config = dict(
    encoder_arch='inception',
    model='image captioner',
    dataset='views of escape-time and Newton fractals',
    train_examples=145000,
    image_size=48,
    crop_scale_min=1,
    horizontal_flip=True,
    color_jitter=0.2,
    cutout=0.4,
    tokenizer='word',
    vocab_size=29,
    encoder_norm='batchnorm',
    encoder_activation='relu',
    encoder_depths=[2, 2, 6, 2],
    encoder_kernel_size=3,
    encoder_stem='single',
    encoder_widths=[128, 224, 384, 672],
    fusion='prefix',
    label_smoothing=0.05,
    decoder_width=128,
    decoder_layers=10,
    decoder_norm='layernorm_no_bias',
    decoder_norm_position='pre',
    decoder_activation='gelu',
    decoder_mlp_ratio=6,
    decoder_head_dim=48,
    decoder_fused_qkv=False,
    decoder_bias='none',
    decoder_qk_norm=True,
    decoder_parallel_block=False,
    decoder_inner_norm=False,
    decoder_kv_group_size=2,
    decoder_positions='rope',
    decoder_prefix_bidirectional=False,
    decoder_connector='mlp',
    decoder_tie_embeddings=False,
    init='small_normal',
    residual_init='zero_last',
    optimizer='soap',
    beta2=0.99,
    lr=0.0014,
    beta1=0.95,
    shampoo_beta=0.95,
    eps=1e-08,
    precondition_frequency=20,
    max_precond_dim=1536,
    one_sided=False,
    adamw_lr_other_params=0.00078,
    grad_clip=1.0,
    steps=4000,
    batch_size=64,
    epochs=1.8,
    lr_schedule='wsd',
    decay_fraction=0.3,
    final_lr_fraction=0,
    warmup_steps=800,
    weight_decay=0.3,
    adamw_weight_decay_other_params=0,
)
Rows from block 7 of the image encoder of a small image captioner, named by matrix and row number. Rows with one number belong to one channel. Each number is 128 + 32 x the weight over its row's rms, rounded and kept within 0 to 255. All counts start at 0. Numbers have three digits each.
After each channel's rows are labels from the 100 images, of 14976, where the channel reaches its highest value: "top examples" is what is common among them; "patch colour" is the nearest of a few named colours to the mean colour under the peak. Only what is clearly more common there than usual is listed. The data: views of escape-time and Newton fractals. In brackets: how many of the 100.
# r30: branch 2 reduce pointwise conv (encoder.blocks.7.r3.0.weight, 96x384x1x1), inputs 104-129
# b30: branch 2 3x3 conv (encoder.blocks.7.b3.0.weight, 144x96x3x3, transposed, each kernel summed), outputs 96-119

r30.65:128170130056121144113146084089169150099150148092111142108097120115113103082110
b30.65:082107155091157225092114176119111097081100095139075098094160149124170137
top examples: Mandelbrot set (57)
patch colour: black (98)

r30.26:145175071194127127115154107128089136086137067132111202114118163142138187119091
b30.26:132103088156173101120112126124107121169160169174104090111112130114096109
top examples: Mandelbrot set (60)
patch colour: black (75)

r30.9:120088135126181126100106110064137120161113091137132112040136118163151128103217
b30.9:111100137109086115151161134123125171196110129157107169160139096072126112
top examples: tricorn (76)
patch colour: black (61)

r30.36:154139104143125144135145131113107099181133121152142096142101060127096105110124
b30.36:063128126059157078167127179136129138140095118137066057097113063140061124
top examples: Mandelbrot set (44); quartic Julia set (41)
patch colour: black (96)

r30.64:108098135109073194154117110164196153153172145131087127163133114120139176131089
b30.64:121107152142169086066061192157134185107101120106126097137130151100094059
top examples: Mandelbrot set (54); vivid (32)
patch colour: black (85)

r30.62:116120095097101162118077221084147118135128057136061168081122150145172144121087
b30.62:117178144141118130157115146059090131159043095109113137143108153109186111
top examples: Mandelbrot set (82)
patch colour: black (100)

r30.77:179141113096159175141136142203134108061148082082129159084111178111112158102059
b30.77:102132174209093124152086118107059150154125208099222134114078159146120138
top examples: Mandelbrot set (48); Julia set (26)
patch colour: black (54)

r30.35:159115182150112095120094169094144115129127166144122099098090047143094141088120
b30.35:168096062124149162117141123102122100186111093165146159129143165116148093
top examples: tricorn (31)
patch colour: black (69)

r30.16:125177081107115127140112071070109229132123113170139128131159127064139114134094
b30.16:126113092148143143172100114097114144145036166096104121150150134158116172
top examples: Newton basins of five roots (86); pastel (36)
patch colour: pink (27)

r30.11:123081088080121079176104099075130116134179107200135120120099102118115081059162
b30.11:060108106135087158146110098133135117130167154165096177155174074110135152
top examples: Newton basins of five roots (96); pastel (39)
patch colour: pink (32)

r30.39:140145098154177108111099161111108179150131142140133156160115164068180090105124
b30.39:110102145162198143093116159100154148135128098100117135145118141109169145
top examples: Newton basins of five roots (100); pastel (39)
patch colour: grey (37)

r30.10:142132115125122096142154200102191102133125088106131159102144100129123120110160
b30.10:095142110144118137114135140099096136072106077129122122073106092108145115
top examples: pastel (38); cubic Julia set (34)
patch colour: pink (27)

r30.0:063135094131107093152100094175103112149111128176147154110157133127169177136135
b30.0:123133134071126093171129080153153126059145150100107070115108099144128117
top examples: vivid (82); Mandelbrot set (29)
patch colour: green (32)

r30.76:107163134157179083129059129201183134158082143089126137131102128117146197113127
b30.76:133123047149116088122071151226108087107086114139128137124116132153080074
top examples: Mandelbrot set (49)
patch colour: black (81)

r30.90:131144114092130130134094154159120133090117128080086082100112163075118183139173
b30.90:139144104114081149144141128082158124087091112162163204151103165107145127
top examples: Julia set (28); cubic Julia set (28)
patch colour: black (59)

r30.47:112193112086108135119128120095165079095077110087165195058119102150089084156189
b30.47:153150055127172138106141121129128112091137094144228134103097155175116085
top examples: Newton basins of five roots (99); pastel (32)
patch colour: grey (35)

r30.3:190128154114078177157101177111117083149082174158130129132155125108113111088096
b30.3:101125079149179101195171154140172106071143115098150158126069157134149156
top examples: Newton basins of five roots (99); pastel (38)
patch colour: pink (27)

r30.7:215136168088184144090068108104157184120103102132121142148114154140130080076167
b30.7:163070120127152141109132119144158170094072053188134127133101179172145101
top examples: vivid (100)
patch colour: green (33)

r30.93:128130166056084094047127144107143122126059107094063118176113140097153100149144
b30.93:039157106125118142199166147112131129106101121125095155189124114128166227
top examples: Newton basins of five roots (69); pastel (63)
patch colour: pink (38)

r30.60:137130143182161116099080125135108192091095122093163068156166101063172118161085
b30.60:096122133170163076103142099102139146151129105134131173114137159138121143
top examples: Newton basins of five roots (99); pastel (41)
patch colour: pink (26)

r30.42:152091164187175119098103128194070048068137090134107111110093112139159187197124
b30.42:128180096136157122144152144084136128156161174182191158104045154136159117
top examples: Newton basins of five roots (77); pastel (48)
patch colour: pink (31)

r30.20:119129067122135061053110174112114132133068130080141116121122105137126142144135
b30.20:159172160124132150109071136114129114193107085108083113076116153125121120
top examples: Mandelbrot set (73)
patch colour: black (96)

r30.38:194202170124169155172092119147138196141191179190140104161149077155145148172083
b30.38:139099106177175099106114163132166112124102130147144099114157141142042157
top examples: Newton basins of five roots (55); vivid (48)
patch colour: pink (29)

r30.40:152120153117163096093156135123130152113111159115133154192185101135081149140132
b30.40:063094135113160118151151101138099131119173094132134174128190190147108144
top examples: pastel (82); Newton basins of five roots (44)
patch colour: pink (53)

r30.81:156134132159133174096132078168070172143158109083101152116043069139108151114110
b30.81:131086186173126136168100164129149151125106091094138095168160132142086155
top examples: Newton basins of five roots (75); pastel (39)
patch colour: pink (34)

r30.85:131112142071176095109090166161064128173093128153173113099123129157143138045052
b30.85:149139205117074105172118151122121105136122110129108117096121141149134131
top examples: Newton basins of five roots (93); pastel (56)
patch colour: pink (46)

r30.70:146151088157120080089179155137116085111121159184137116096165112104170177105139
b30.70:055165140140120126098107126150143117145150107099143113119190115144135073
top examples: Newton basins of five roots (87); pastel (41)
patch colour: pink (31)

r30.17:148164128211132102139197093167135116137121171160172166161081061145134169070027
b30.17:082106155179178075123115109079141146121137129093084165090072160126109131
top examples: Mandelbrot set (55); Newton basins of five roots (40)
patch colour: black (67)

r30.27:138079172190134198118092085068127178129131059152149122142160113089139076125144
b30.27:044130122104130126164147117092130127153155172126142147083194175145138183
top examples: Newton basins of five roots (71); pastel (65)
patch colour: pink (45)